From a checkpoint of a small image classifier.
Model: 32-pixel images, activation geglu, moe expert_choice.
Training: adamw at rate 0.00089, 14700 steps, batches of 64.
Data: trained on simulated stained blood smears, 4.8 epochs.
Rows from block 6 of a small image classifier, named by matrix and row number. Rows with one number within an expert belong to one neuron, the router's apart. Each number is 500 + 25 x the weight over its row's rms, rounded and kept within 0 to 999. All counts start at 0. Numbers have three digits each.
Before each expert's rows are labels from the 100 images, of 14976, where the router gives the expert most weight on average: "responds to" is what is common among them. Only what is clearly more common there than usual is listed. The data: simulated stained blood smears.
# router: router (model.blocks.6.mlp.router.weight, 16x256), inputs 0-127
# gate: expert gate (model.blocks.6.mlp.gate, 16x128x256), inputs 0-127
# up: expert up (model.blocks.6.mlp.up, 16x128x256), inputs 0-127
# down: expert down (model.blocks.6.mlp.down, 16x256x128, transposed), outputs 0-127

# expert 5
responds to: dark grains; crowded
router.5:495536500519528523512464555485493493497488523510524491447508473507493472477541495465504489489523461474465469521529540532496489520517522474450498500521459477492512514482481495473461534499465551480494458473490468506538486534526478464502529504534512510510531555519537500532492540508509568483493507475534501540470501522501510472513457550506537491501492499499491514469511470536495534494506
gate.0:468491481468492488496488507538532479539549476545502495549530514495562498478521486491500508493527473502519500443520493505482496495478475516498503524466496486522523471487473464519504508493512454517458488524516537489500546512483453531516521483500459529537517467511492505541480489451529492526486554495479504460530484490492547504504481491488507532518509494473538512479526521531458497552500
up.0:515541510520533500475513482481454498482467521445480477475483494502449479507483551499527500464466530503510497529482504515543514482513514474505463480485497488509517493524499516453470510503521497456484514462470472455477474487548533502487474516509534472470535479467482508444578544490500532476522485519526496515517477513498481523487501518529497512492493495487468484543492479486566485431500
down.0:533508495514522555486558531488537471467498502533543504479499518526499506500496483540511510437500469507527511534484503507482506487507538514488489511545495551510508526484494490528511547488504491502480535475510511539517496471522492464474470500495494477478491520489515484515484519498526493481481489450537523504526437496486495541496494464525495496481491515501495489526443471489487536508522
gate.1:528524468510517525504540452462488496463526516485473497480524504535536479492519537514514472484513458486462493544531523519524498542488506468466469498527492492475501506500510510505518499496499524488530495488474515486536480512514481439521450487542505508467520530446481470513525523510459499502443502496504511500479477510523481499457508488535514532491427487537476454464516497516488532446501
up.1:495503538495479511445470541530527463553504529506528488522518457491475534493522462463499554519484533499521539443492488493512504468475480481533501463448537471494512502498508509498468525533539478467455493486518508538471478490515530536477525509494500507529497456521511523454480506468507513504502530524499468530525501493485515449503470521462465487471536481499535542569523517466499492559490
down.1:529519495463492486459504496523538487457517473558482508456493475468517509529535532512526502486508521555519537504518487499499491502553518495536477476479500484550491513475518474518472492525509505510483501548566491512543504469476522524461493521523462511501474525519506540498500502492469505515491469506472481501509506484466493485486476481524482498453498540486530450491515504454498484491537
gate.2:530468525519483485511522485494512545509491469529506521439534525519507540503510518490515448520515522517484500509490508498481464509515538500542479494488531520475489521479477502473514485510483482480530484507492504509543538499476475498514517527503495484521462484492486487551468496493470485496501496519499507485469471467505511544485490488522483539516472467508554502469544517507476500462525
up.2:507517475457517513506523514467496536491516489507441524527522499505530492531492495539482484554545451469495469490530522510520506552496501470467455501518479483482499484489522518518500536493499498468522473488485510465537491491534489505575476501494521511506497530499499473507484505481498500511433512494480458490474463456527523479491521513535540542502500515512488478446516498534471499495509
down.2:504487514521543484513508492534504487512514476485480499549479548503495501505511489502493491492568487542545523524487494493503507492501460490481540532513511491549500454523508494565534520494469534506480509509490509480525495504477465514466498524499497504526487468496492556532487466465533480463511473482510495508539512510485528501514472519448526468509542490512479518522462493509479495537454
gate.3:537504490493480475483492462495506468452514511485463496508507526525535540509487491540505506503476551507527536474494481503475518506508481553510519530485513519511537425557526488532530483515536486482511518564515534509486490496535498519509478510488465533499492447462478520477502465457504452534493510535474497461520466477508509501456479512520497481457512490503485493500492522518464521492500
up.3:469497477535518556477520482499508497467493506532522517548501487509490487487498509526511509513462479492494482516523558500529520521449460468498511429489510477511524535487503480531468532491471481487522480486498511534504497493488527503488521522517480482531475516473478531477471489513501507510482540502496539522506517482513460484516532492492490517503488482545436565509452475494517493464535
down.3:534525469473526505497488489519468493486504468456453504468508481521508499496506506481494470532504514459525514479523488477467487515456453526569478544515497482515490508504489498524503470494491503477459477513491495505497536470471500519502546515474505555524476484500505533500525458536553465546554519446504532516466461477495507512518519498467513502466516484544495479501530525474490507505514
gate.4:534526543510430489506526493534529515489518499464481545478498463494475504501471472471469520473522552478558514516485519518512508484491530523531581488494512501485490508498527448514558533527504503506485494502502506518475491466517478493480522527446450495489447450472512488498476474528450532440504515504461513505506455531528474485513514479503463499460479507502478482475447459503473486513455
up.4:523467473496498453452465479516457520507509445467471483476450493487503457478481503487498477512518493518508494517497460508520521496539473505487525521500446460521500491488506495528508475537512490526526523550474457466505493521498489471519485515497452485500484500484514505497529501478489516520523483454512532469496531503478482503495482551534551493533493460495473495531475516511495503527526
down.4:485474462486522483526465500533454513496527514494493511501517459530486492462491478494504448517503450519542481482464503511514541494451456484487537496524492489508529493487497470492572520532542501510506457497472492539515492509575479469515481470439482496498527506499485467509520500549481447450524533483499498484447504515492507508479485513518517493483511489478463527490517533477480513483483
gate.5:535498483448497510498526478497476562473522476510448553464507507491507530474506482515506486484490470512513522510503475521494486513473560511532527525530509492483455454480514501548541473487512486556504493540519481508463524421467460448512497460498474507452465518490519495510496479501523507513495515456476522477491517510503483504457508467517501501522453496481459461485488499474490479537522
up.5:502503494483485540502530499499510524437537520486522530483473492514490481495514530454507476479469495503498514493498505536504470482504527465499492461542526467476483478501481547555514491492522499553455486484487481506479506446506501455516500466520524522448470525519539479520534502531438548553483534446517522511491512519470506484525534480508484501532526536489456488486504476545504492518512
down.5:519461504468484477487483496477540521507476518464513520529530527508524517508475475525458461498512521508467482514487453482486528556511511461489490503501531497488507463486495492490508457460474475478507512532459478453490527492523495536531520489517514505515524471446491489541466504493539486460536483510489528458512497470466504462521524494494495507492513500518522446491485514470504496512478
gate.6:531528504509532535534510495443464525422487479497478484454489510467485470501510511517515514450499475526486500515515544489516497539468527510488524503554484472525502506501476525531501496492461509490538469505481470510521476458508503437504535504474504519476508558485476481479543540561497493496499520475532521489479515512499515514484519518515504453507494488518458515489478483512487510488510
up.6:501540489524530552526504512461435509443504508493489471450507474489472452465523548518520489468525482506484491506497561511527490533475513468479512472540494464532487499497492527515476511498474512509513468489466472506517480470500470455484508505491528509481529545514506487466528536554497507499507514497528509535486512499496508477468536537500527476509466532499476523491518503516502517495496
down.6:477533504489502482529498465485504519515491477472491506564546528498519454498512480518466510506490511465468481484506525474506536549509467482471482472464478517492493498486490497493520479474494494450500514484459500498502519556499501513485494483483489504501519458460519500479507533530559526486483530562513534506498466505543544503489556498508514522515507513481491457515496524509514512499499
gate.7:478487539493504471497508488500522459552493503516514516502506511464543504479520485508492486510479515511525499484509451488462466475538512506481438546510526486495527500510516475512484485470514488492436519486528482450533525494533551523502542539507454489529482505505497496522504535505524497529499514463515466481500490518476537542535500467491508476478555487495488512495488499499532539519515
up.7:509526515499459475467487468479449536464463478547451572536504495490492489512489529517505483522466491516476508495512541500476492507494558547487523471480500509515520463509470543513511453505507491502501531507484497510487485490484533465539522497475516522502512499496494464496481487525518501542512466558503482504501475518518542498483502499477504520462494530473501494517472462507473485441497
down.7:470496482496463534522524504528484530542501502518513504490505520489484494504487421516509499484555503509530499457471489498497478451569498545485512521460512508510503519516492550491520496485502508481517521503498533504507535550489522510480503489464490508534477500534518537528494485507506538476484477530486521492495488478494511507482495488498540537526491555466522499486485496470497497490524

# expert 11
responds to: two lobes with orange grains
router.11:496503521529545508500531476510448453498460514494529498514510478495507435529472499494519509492472465482555507533514493504524484505480544516501500531473496511518505546567493483504504560507488514495499510492490505491550479462491489521474539534460515485500479499509491478443500534508471463450496513476513512516507469496502460490501512441495461499470494496486456460511505489474478478471477
gate.0:490518511479529504491510480514485490519491527520517480482514529499504511515491482535459473495522505503521497528517519474490503504498537477529495494482555504508454517488490479504486537498474467495514523465511523476480536533504495524542496539501517465515479477513467506501470469483481472483513470476490503514515486492483482502527481486493472517471472526498512494519507493486511423461523
up.0:494502493532468490517473466486512531482533505477509472485488518516490498519455506482506511493492503478501470483509520503502520504473439560506510504500493482485510453510519492497539497515530514514483486472515466495509460501518519470453495499507443529465514466476497514494559520513495526515500505548492468481478509514516529508484476503491513464516508491535476515489489499534471577521463
down.0:483555483484482532553499533498502526498536533511477501489489503472493470512520462491469455522561517512499525480503543484503536533458558495478491511484455492469528483478511499507483530461520489471461484459498481492476472474533494511507464537486506512477517506476495501483514515535514503500536510503456499482502482527513493509487499544492533541496479541449492463522484507492527470501528
gate.1:490472491531525498531514515505527479507544502514508470476469512498525547516530512524464455468539475518496471507500513545450468464537500496513437510506530499453485507525544486449483510524475486524508475522508505500507463564478512533515494510561486493457502519518501521532507474474482505474480534493485491510483493487503471492492441515499484481478483519478535556463534501548514485478488
up.1:474491504474457462517504534491530522485490496537531543506464520494478466530477476501484494535496498497467511490493511507476493501487524493497522466519507469464423529503513539470520515459473511510520514491458481477440493511488497516571492498499546494515503481471510460514450483524517467498515490558484489491497512521464478522496564473527487537556482507507564493492561471496507495518504
down.1:521441502499461553555483531519473483524457468487511470506450522486466514534516494499496509505461477530474517500503474459490457497461527485477483485500517496509468513471490469482479501547512439499482527488508496527457531483492477508534502507510517468476463500529512514506506464498477515474520517487579537509508514481504495517494466515493505490498505481502538504510502471477584512481495
gate.2:494483513555519492503535505486497456507465498497538507521505545469490473508516484485518515522497473508505445495498509541529488511501503489478483567542510498552507527494486458445484552447462544469519502483447504470526503496460475502541514474555517446516502535491482478473520513503505500494476494503525526490508506516523496525482517518539502505500522515476461466456537498504526503482464
up.2:512504463467446512494471514518533537504539510517488493493511465510532549488503512498474473486523529482507546495492479488452512479509475498528492479466522506465480476513529485521545442539576459508459509527510489520499491532499529524514506505488466533497513467489522484523490484490521502507546502501471449511487484496481502472492456497456523514476502503522515540522484511501478491524517
down.2:499547509482468520482541506478485548503496548517481510534502457520483458501463455483468537488529515510488476518473518467548542488503493501519515509537492525496507455515536449495480521536517522502504495511476536517475476527489520484507537502472496502547509447515504535487457456499515503481492520522490539528473459519492519479489522495488530530498477496512479497513433495489462493547522
gate.3:498489503494531533535488525477480517485470506501551501494503531479503489561504509506491446487520510551503467515465493488509503531532517504471514528521533527539496519512484521496502511510496478519483467491542501470522500501479478492521493489526517492469487511481469509522493441450497495474508473467486527495475564458489446505513476516509551497520542463466524545493500489555469524531498
up.3:492474468490496495531458517527546502501527496516509511481500528506521513503512474466494471519504503525456474484525446498483496520482507495496459484500503509472484515509512482460502514502466486503479481505502522491492556517499484531547508555536524479523528472539488508539422508467509479518470504498465529456491506432526500501514487521495533520480471528479541469473494518544526510496554
down.3:492467501524484507487492509559476491513500492512532532507501487506500503490522493499515496469502504502477489508469454461462451446548502512518470489526535532489480486497497541503530464474493470520500549471518481538521550520491521519525528465494502494485504480557492482540462499494525524503534507435566499516481510516487521487511507465504512504490509503500495522511518485459536537499518
gate.4:532489478446463472499477499500500546513511460452493494532487484497526577539501500501525467521533505489523506492523471487464479486546457515465494516492525495476518477516502540508512460483544551525520528523534497507492466470511548503537507456478504541473521460524504508501510494477490492502495500495493502509459515503477477501536472493488527506512495492474522509483514482535467498498468
up.4:489506516527538513520530496485483476465485499514537523470503544547506450459525480497505527432475505521476522510460522513549496531491510452490475473498464522526517507467515496479470546478483440483557504494521514520501543572478478483480489492493501474504513528490470520509478509502491498508445514563494506495506506449551489525485536488510476544483516475516448536504478504452479532472497
down.4:492487457519434530520495469520514462463517479523520542513499485520493476493486513459531502461493543500536518505484483507489500492508510526549503481511531498510471524490447496516536498515471461545523513513530498483532534472456495504493529510491459512527441474522562472529496489505485511531494546469515533509506482484529528475486514483500463505482534513502487506518522484539486487482542
gate.5:497464479491458509541491550503511511548529524506514501477514484490509537500506451462474493488542531528512474488478462516503481483530507493509465509465564503523516514519490499513497507493537515508459529515562522517500517475506489466489465510471498469519442466530486497513470478472525494500483506469483460487479482493466513536485461469497491516454479536499517507498511516486497509477527
up.5:471497534511545530488490462490498483498519490480470489505514530514551497489517526555511510517466455479494485533528547517489510511491474510475509552516483490498536510506522501526516503493475503501496486535463504541486485533511530487517517460521496495460514485469461449513530505512469510527496519512486478473488490505492506469530524522492528467517476481473453500478451515528499490489485
down.5:515534510502535536496459511499480484458437507481503429509516487486497496504519489515489511501527484489481513489476515485542515525441493503476515422472484509462501484481510480473493518521502496461508454476532501496509488540519462471480512531520535513515561528463468503521508491506526461501483478500496506469467469457531458492513465533477496524482550481495519492485473501487483530485448
gate.6:457487484526526483486549527513500517530530532483497487518462520491514528504509535512496484511502482537519521507496529502482500505512472543549506508527572511478472487496512468506515466459515510513468505515560523524461520482479532540502530487519496504465501462518497510525510517483501530550494511456479508478489485518472520515475452492478479484501529483483522481487447512549510508501487
up.6:494540484437508433449515507489535478514484501462474532524498465519478491542475500507481494496468507480486512496503469533477529456487461494507514469517546522466506453503499491499520460477529491523467529472519534473474476496496535510530496486525483538463512470531478514516501502499548484492543497514476496531490497527457513489532438498497496487477522477518465493532461501537493489538499
down.6:481515519532506484473482476509490502509515484494484486533474477498519508538508542572498484468525479505479518503494493552492497494453482521564513502478484495477511512481547533505548448486517528498518502488523495479519463539480530512497498486490533496493466488506486517489517520516472485495495504510500507536495574513498489472521500556529545501521518544517522533513490503482524493558497
gate.7:505478480517507501514517490480522536493523461505509538509521514572556519474526528495473465521506462515469509522490515509499500546491521479491456486497506541458531511494522479484484491508498525510534480515478537550543512489471480493478490482523480458493519502493475502491492504497471507521462486466461503475504464440529490484485518464551479529464486500495510459464526513512478496474480
up.7:532523484568518486488529507488520469489496491523471517486527505558531501478541532541495533486503459504473471521528525520521490511474551474487460493520462561463484558499521470480494527526492506511532467501470542541515505505498488483481502510507471478498509501498484492472482536544469536509426525504480503556515472497537472482474490460522495521471485482478508441497530494495485480484507
down.7:516467461523537532531492453490499491458526521486492472507470507478526503494521519499502488500496520464487481542492493509527456525516523486521473492512511469499488522491508479506482469467457510466555482493464462475565519487513502516507517499505493470483490484464489476515558516502467492503497504496514461443509526481547477542505498493512517480516516477519493518506530531504544506422500

# expert 12
responds to: band-shaped nucleus; crowded
router.12:483516484493514458466510494481506508544516504511502499519544536558494513474497511481457535517512526466492448477492485549559530539494467480493498509467499527505504486521472486484462521471524534481479481495455566515503536496477461490465485504499492498503528486519480520471483529500535484499490465492498518521534461504474540514455474541486466522472513539515486495510491531508460492490490
gate.0:497522484518482507498521525495531506470515491550523543497520462517505524516524521511483513492508492512488544498507519526501496504497515533523516497491546507501500524500498467507487533530555485501477505483518515487475442465474505525532464482513493469511524486477499475468469457515483505484496536455469543540523502525479474448481549486508476508525481507445488469503528483524484451530570
up.0:476534474509506503502501473512501544469544489515528510515537481513505506491539523499494521506493510474494529486500512490493502497505453514508471505484516494512502540518477449518490509498528451530471487482474515498465475509494469515501488512488474502528484480493520488456470474531499498502526519474521558543551484526475487461450540543502490494527491501458517507513504508500517483530550
down.0:498418471493465465505532491491505514507489562488530486533496518499485514487499482517548518536481527510524498486479463488498501498483470541530460476474505459440478521474483529471460497483492502488497562493530504508504511497489536496532448466528527479489497470496496488493492483476508523498474523513505477496531487535478533525519482484494487507506479512511499518509527535437543462475503
gate.1:446518462467520495471474474512524488522533465513479499495504506527521535485459473511482486499522497474483496494471492479477544528502486485512493489473517505515488500521481495547454512452521515511508530531503501536517529517524495522488514504521448530533476481483500488509491521442491457492489491450506460502534450521484490516499459474460522524504550519512516515521457507552473499508533
up.1:543523503516490520521520512493454521488494537480508511498465500475473486503499504495545512498495505521515492478518517499548493466496515515449511531523468536504530526492515503471508485535452528508494458448483494478463468463480532457512498514483532475462521522504491513489490509545492553517530489534498535489475525469515477491507516499540445469494451472509491464478543492470524478493491
down.1:499492468487458472518523489463499491510451526479521498527465486540474525516492508480485532483473508520502498476486457505497492456522466522474528517536533494563508495525419512546520488519507512521512549495527496470500526512462474484500499439462511498495521484546530493521517477484504504518500523494529481514506502454456524480518464455469507450523511544485491500511490493495492509502517
gate.2:497515503523507552554478523479503532459496515483473481434467494468485507547494471452514440459501505503480518516441523502510506498498514501474487490538544481551523482472496547552516512522537485505501502517495493491525465471524499461480495494471516487456493509487492497507532488502473480487487471477532519518489518487503441464492503523503551513502477529464470497504475495489513516467519
up.2:488499470499495495503515497479499546478510554496485490450491520484489521465483471468481465489515515478503516514474497486533521521464474471484500502520491500526506472488464507517497490472512463532475503511455518500471492477498476449445494469505504492469477475482484494468542513536501494474510508472517555493517487521478483515474512520496503534477488514493454466491473486493537508475530
down.2:502484520548512521499514473484470524534482524507511519472513501496513525496496527492477469512515517485532484485482515557492506506496499499510502548494475498494492504483476482503517487545512511490486518511491535513528487500495502458516496500484491509466481502542481470514498504514495465519521515477470508499525463515452542479459489522524484537546503480498518471497536513500464478514483
gate.3:562530522490458470466514463468489532488504542462457557510495473475460449489507526449495489540480505479490502490549494533557507475530483535519564550500481530488500459468516498487509507487524553477503481483472512505464461526484510503524512525472482512459514490500498553514530519493501542489534468486478497513500485534505512497485461495536486468501479492497483470465476509516478433521482
up.3:523501500509446500494497506546479527483507495515499559523506508491455477524538506444542501503491537488546517518528527527544487489523487530528516507473517516494543473451529488501481501488534516509514498470519520468481535546494486506460495525456466494512493487539493538520520491492512517469490481500465510516494521502519529511488444494493513468486494488502470494478506505510508465536468
down.3:488518452443486436454501470516526485544527519488479435522496490517489513504540475492527492498479504510516528523463487462512518483486502494534473450467525455450487494514455533525503449478482514503505521513490507502471518494491501498512532486477517521548497466516502475478482509483533498485493479489551507494515507504502522503512502506449504524503524515524476537545521508485521480461548
gate.4:493465526541506495503469515542506470506474494495542483507499514478543522504468526536494500479494485508487473503454491516463448453530509475498528458521557487494475534526520516491491522515508512528508494515472499518539516537505514554492485457566525474512544497483530475494540463492488464531494509512476510514489527464507461492506492482539493507528504486497560530467550508486505528507482
up.4:485491520522470504509462508520492498518481494507558476526518510478532538486490532518501506497495491475454477492450464509465453474506489471474507442507514523472476547485491529454498501501490472506496507517474497508537522531531495559519480450540529468523544504513540469513501510512500470545511522543505522509488534482507493521503530499527492497559507476483542524468554504496503536537484
down.4:478487464497485514516484505513487470557508457508498506472558497471518501462512467488542456495552471474506486512489504501517508523522509482495471501495526476483503499498486529501560476497462488532523531485488522489509555514502508479530476499460475480489420513496547450483491491492518516498479508504501541502516474518557522543510514508490565550537472484513513509508505498530503499479482
gate.5:486537482503488482511492527509522511500538483516523509461503450521496482504546479497491498489570507481531507464501535522490485495518474537508519521465486502480484511523536477546500537500456528535493479494529488505483442447484464500509515559498487523504523519557539512509470466479507508490510493482489514533505499512487525490517503520477470501489498514454479523496498457529461509525534
up.5:531440490543529503522485477471489518512496487473485524482483509501504504466488493495514473491498466507486464478509493503501509502525531478466505501519458505461479501485485508462494487531459527485492493514474492516525569543499517440535521504500505482481512510514541478483515510520478500528477542503475525484481482489508508528500509437450476535505485488509494478453470541480521496499474
down.5:485529502537466487482477486489492481508528508441511510485530508490458540509540494478505500459500464478494498490536497544484525499506494526483477513458479517519510514533487493532515476513507498490539505536499517516566488520498477492494491485475446481461514519514489456519546482483483455541519504503515479527500533505500534504503474514489540499515503510495493474456492478534497526488472
gate.6:491554515479461502459472514506536499519504505547510494501520451534508502497537514525479529549520478459447506492515483500489544509472480492483549503470445468490510504496489497519493519493522509491495533527463522506499479497496456532550485499528506549532481488543494493474465506518520477506545507528483443563524463548487495498454554552519478523509508501490488478532515485518439476533485
up.6:489544507487487480438497532491487502502515465527514472500512466523511519493490532534514535543527460488503508490518503479460518540469458498522536513490441471526481521512482496540500512492501492500468532560498493516509499499475481480492526530496448557550437493516477469497489503521509447492511526485482441541492476515471521484439511531471477535512504503487510489557503481537439497502483
down.6:507505542547510529476491512549497501457490479512478499491492503499455533498516535493503520517473509472486483528468530518509483513489548458512479460481516495393478479484526463506469521522505519457446467459465499510505484483519516506484553536544461506504521498495514505510465523537476485472510515471505500520518481540485457463483456496519489539497551490460495512519479510506497504535501
gate.7:534503483515493514519448515484513500488512497517491522472473466460483532525502480524540466528489510544519502537489489505493489494503513524480507529545473481522530486470507512521521483536526529510510482514514470455527467472518508489489528465513500520481477515525477504521522507460464494489480497504491495473446562538531466494505455454518499510519481527512509483474562465512550478484532
up.7:513543512508546522482496491491559469496497501500475461535514490526473470483502542487529510561461508484504504536519500498526486484488502512453454515486481468510520510495538532472465468472528529463562459472498511500527477536519510518453469514533469522521507509455478514507525505464520507495489495534491456537490514487500483514472503509508494510458483562514466483487508514485490498517492
down.7:536495519511491490541510551499495470523506489471499508494493525482463513486462489496510538520486480526479484514528538514477522474508544503473495481476481470486482480490498479518452501516517536508512450436484535472504512477531472496486528519523499471465459502471527454522495559512494538546451470536459508503482476554468518532549513528514469497528555483480548495466511519524525542497472

# expert 4
responds to: dark grains
router.4:472477511493497523525549481504525517474515498504535543545471489532535460505448553479492543495479515524500524544474512460508504507479505490508487493513529496461467490520560463494496557499512470474506460453520554510490521520527519538463532519477497463487510540484490515508450497500489523515475524527477516498532518485532484488538504453458510507496496457457482516495451461515496479513474
gate.0:531520473539487484465510502474506485468515472548480515455429461527489514518496504489489478527526482504495477466504536498505497523517542509512524480489477501477486531474481537515510506533501554475501486491468481471488462493486493482526462509500533504546522503505500506516473507460459496514497450500468486537460470498496464461471455496513473535514494522512547466525527500515486478440493
up.0:501519464522516496491524521482514511482497499527479500477467467511505496560494522504486464512561455507470478483507496484502517517517522458538495482501471474452465486489530513488470527542516572494515493480470474437517484530524484485520487500527510517516529527495506498532472517507466509502482488510460504533484499503521473475488473505495519553533508476514542466523492484549492533495501
down.0:522502481472478461549495477486529501469548448494475525519509484468481518533524507504494475483511512474473487498514469479493522505486482541503501520498468494493513511457482535469535511496508483553512524531512448502542488518536478504522470505449462519495458479507500464522504507503503478516552448491514534492505515509531475513510474546570503507538510506483523489480515486491510502494485
gate.1:494497494513472497514482507506490493501537490550505492466472520453482520522523513497569520439502521545493514522475486519469491471528528509536517475465520480526530521498471559483495440509522465506510495512516463516489500481485529504496484459532489511501458501507503477520531484506440517516537479491511489479526492499484525500469472507545503487502533548454556481494532550498497490527510
up.1:492476492514444529538494513485525468472520477522464519490477478496474471499508499511537461482517543476473482513484481480503480515510548494497508452476506480505453535493478486483463471518559511497480496479510477509512494479544562525489488502512487445502508511466512442519498528539471551499528491480494483511510488513530496487499512479530465568494516515458555465507548479540505496518502
down.1:457501492557477502470484444485478505494515527500490536495498495522511508496502529489505498561436482457549504473499467542509482493515470497488477512454447510504540509497514479520509479503512481545480558533482490509526504542510488515521489489473447509507489534484505469443554488495454505545496497510515473511505507509470490503464485503513482520486493505475488463503504507493522483477511
gate.2:471516543513521506565498533527491489493487497555524512537501522486473466483524462500474545510496505512492511526497525498476510534451501528508509482488491499533506479520498464505492507511481454477484479493497489482477468453467482531476503496517549464487505489496493514523496511538513501438558491507527533499519503480485564484526515523508502476489478509490485499527514503539508499519502
up.2:489515502504512501506536498499508501497482489506499500551503541520462455535509499501497544474495474537480466516495505492487510539478485527552507468484483503537480464501496478523494494440445492472460473475462510512455480439455524517489507496524532479525503483493507551503485538535506503480508503524542529501554494512471556514510524433497502519517496527470507468507480451538519482532521
down.2:504433481464501507465516506471507523549532525464508530514490497514511511499504482486512493540510462513516508459495481500497461447527472487519518529498516481471523504489517520521505488478488540493521538477507495514477546509471561512507518511505505506523518500565493511535503506510511499473529526490532491533446528551494504555537508462453475513510514485497491528513468482484487518496492
gate.3:516482529524507533508523542490492528478496500516504517505468503478487497499521527513507499540566447509463439534463529500505518551549492502487468508519516495536504502473496484486493505509496519460471529513477489462478475502483503469523467453568495472491484536478521468504483524489474546500474473487529455512488508505507541465468495518489518507492468544459512476547504502499536479468546
up.3:515490524516503524546521466523483499477509506530506509501551541491469506520558533494487482524538481471545490491502514513522494480485533564486468521517528484555518529504475505517528492491487478510436518475508514492542557493472472484507490494467497489477503490549493488490516515513456538514472467493539536490482525505480535536486453529469511501474467504475521483505518489513497475467513
down.3:455443538523523547509504503504447561524481487538525457520490502499500497467510496479503509533469498512517513467495513500537452474433498505433527524521499466532511501497490516500502500513506460443479535473447512491469530474484473475493525484510509480512503512533473518537485500522478500514501532548520505483508514518498519524460518502484483479514500518506511491486532536490481548519470
gate.4:482481484529458488539501458515476534447542460520532508540474528497491492487480484517509525475483516507550516523520517507522474506476480530513538498496439522536528534480501468490552510497466461492561503499517506466504509514506514472510493504437509499491469486513505521482505516536490505516489483554515523433507529482502479521490519496523454477536477520488484493499523497464534510494524
up.4:469504486473462479505544484480482500462530474513554529565499508506519511469506480533539531481473531502552538511534480495505507493473508537483538483529450509495478542486508527485499528487500480483517475487511522479500514536487560478487489511426512519458470506524486494519466543525482501543481501561503510471487524476502475513516528475504445516520499505538492478496506459487528530512443
down.4:509519503477524476494515483512498478484476471496494515475486502485468452493492530487498518472464492525450503493528447487488506473485491488488474498490480522525452473471542529511499500459485501470488479516535486466466493518547534535553510530485484496529538537525539506539481537514510507505496480510548529485453498500476526557497504491482471487496538507464509455527511492508515526547433
gate.5:513480518483507503520442530491514502510440490527495480494499495504495499516519533512468496492522509449441482531493500497499519531507506503449472529510470508507500474481468480487534557492490474484516549513521487438507488520509468522526474469482539532533534485478443483514491491451521488528514490532495515519483485467537474459502475560512569496493523514497503482540520495503463519485476
up.5:519485444493503498497525530509524526481458500468495520495525505530485516461480535494458457492512471442460475502536506496492512486536471494470516557517506518514515464454454488483526488511518488514475525493502549507492511489455526520509510492477501492512521526537477533514480500472504523510497506486487540526497481479500496490491434526513533518509487512506450497496481459513480503506450
down.5:507516479499486513511462491538522469509502490479451490506503503527536564498512512490524492484492520516487505487517512522513495553510498458514464463471491502461503500478512453524476484536534492470496467514507517540518497499551467499542489534536510489484531509440514528473516519511559476512482544515486497484531453501518495461509482477555474508450548507494478492457502551507480479508535
gate.6:495494527535521517495494489484430500507505530511493504509493501460457517525482475489501521511494522539530490506483516507507462516501513507496500529547510549535576508517469534502528493512490471501527548507475512487454497500490518434464484487488506500486477506489465467454490444458459515478511482484486476487444496493503496507456516520519517490528479526507507499522510519479473494457498
up.6:515551480507505497483505515515524497508535499533516479481519517468505501498546533517492459529526520439504530443508473528445540467511459505513490499456498492508505489481525463463531477456470528455475470538501494512532477481516498540535521512529439514545486480525523499491513558531502512501500492513540477482508462534477508527511503545472484511487483508505518512480528514515531463499537
down.6:504480487462485460477517516509509482496467493433450462486486510510476448514453539496521526517504445540510511495500489504506514486480521487499560508491494499494460498492489449519456524538486513515509503520525507494502511494501497494537484497544572526544545485501485527509503500506504459506518487497507502520479519475521477459480465539477509475510515497526501499565481521460509483504532
gate.7:503497483502513516512487494530475528471485508469519493490482511468499510490490511481506510517493469526521492511508549496480495506509483579484503531505522462513514527547462549521547494543480476557492515504472445503492451478442516477519491488468514510510507492523481487462517486515465547471493500452532510507448528448489495429488470521464523505498459497490478525525512502478503476498523
up.7:472474475502484503495491491502456520529483512538476477494494465520504492498514485499525482487474528473533526461469508517497498473475491484542504461455464522515500498504490477507483496500499511466513494503479518521464531526500504469452535499487487551498473472496484499494507469488552466501517515499506472540515460533476538497480469514507471524489515518558515490509496518479522480490517
down.7:465470488480504517553501516496537508508524496499530501430458507488504552494477427520539477511494524539514496525438464474501494499536537492489475486499531533524502562487524501505501495487490468528506527474511447506507533516444527482468499479515518474501507505478522491501494514477467511448459498493514533488513547493537544524540483477518514508509490478512510521498530523478524518475508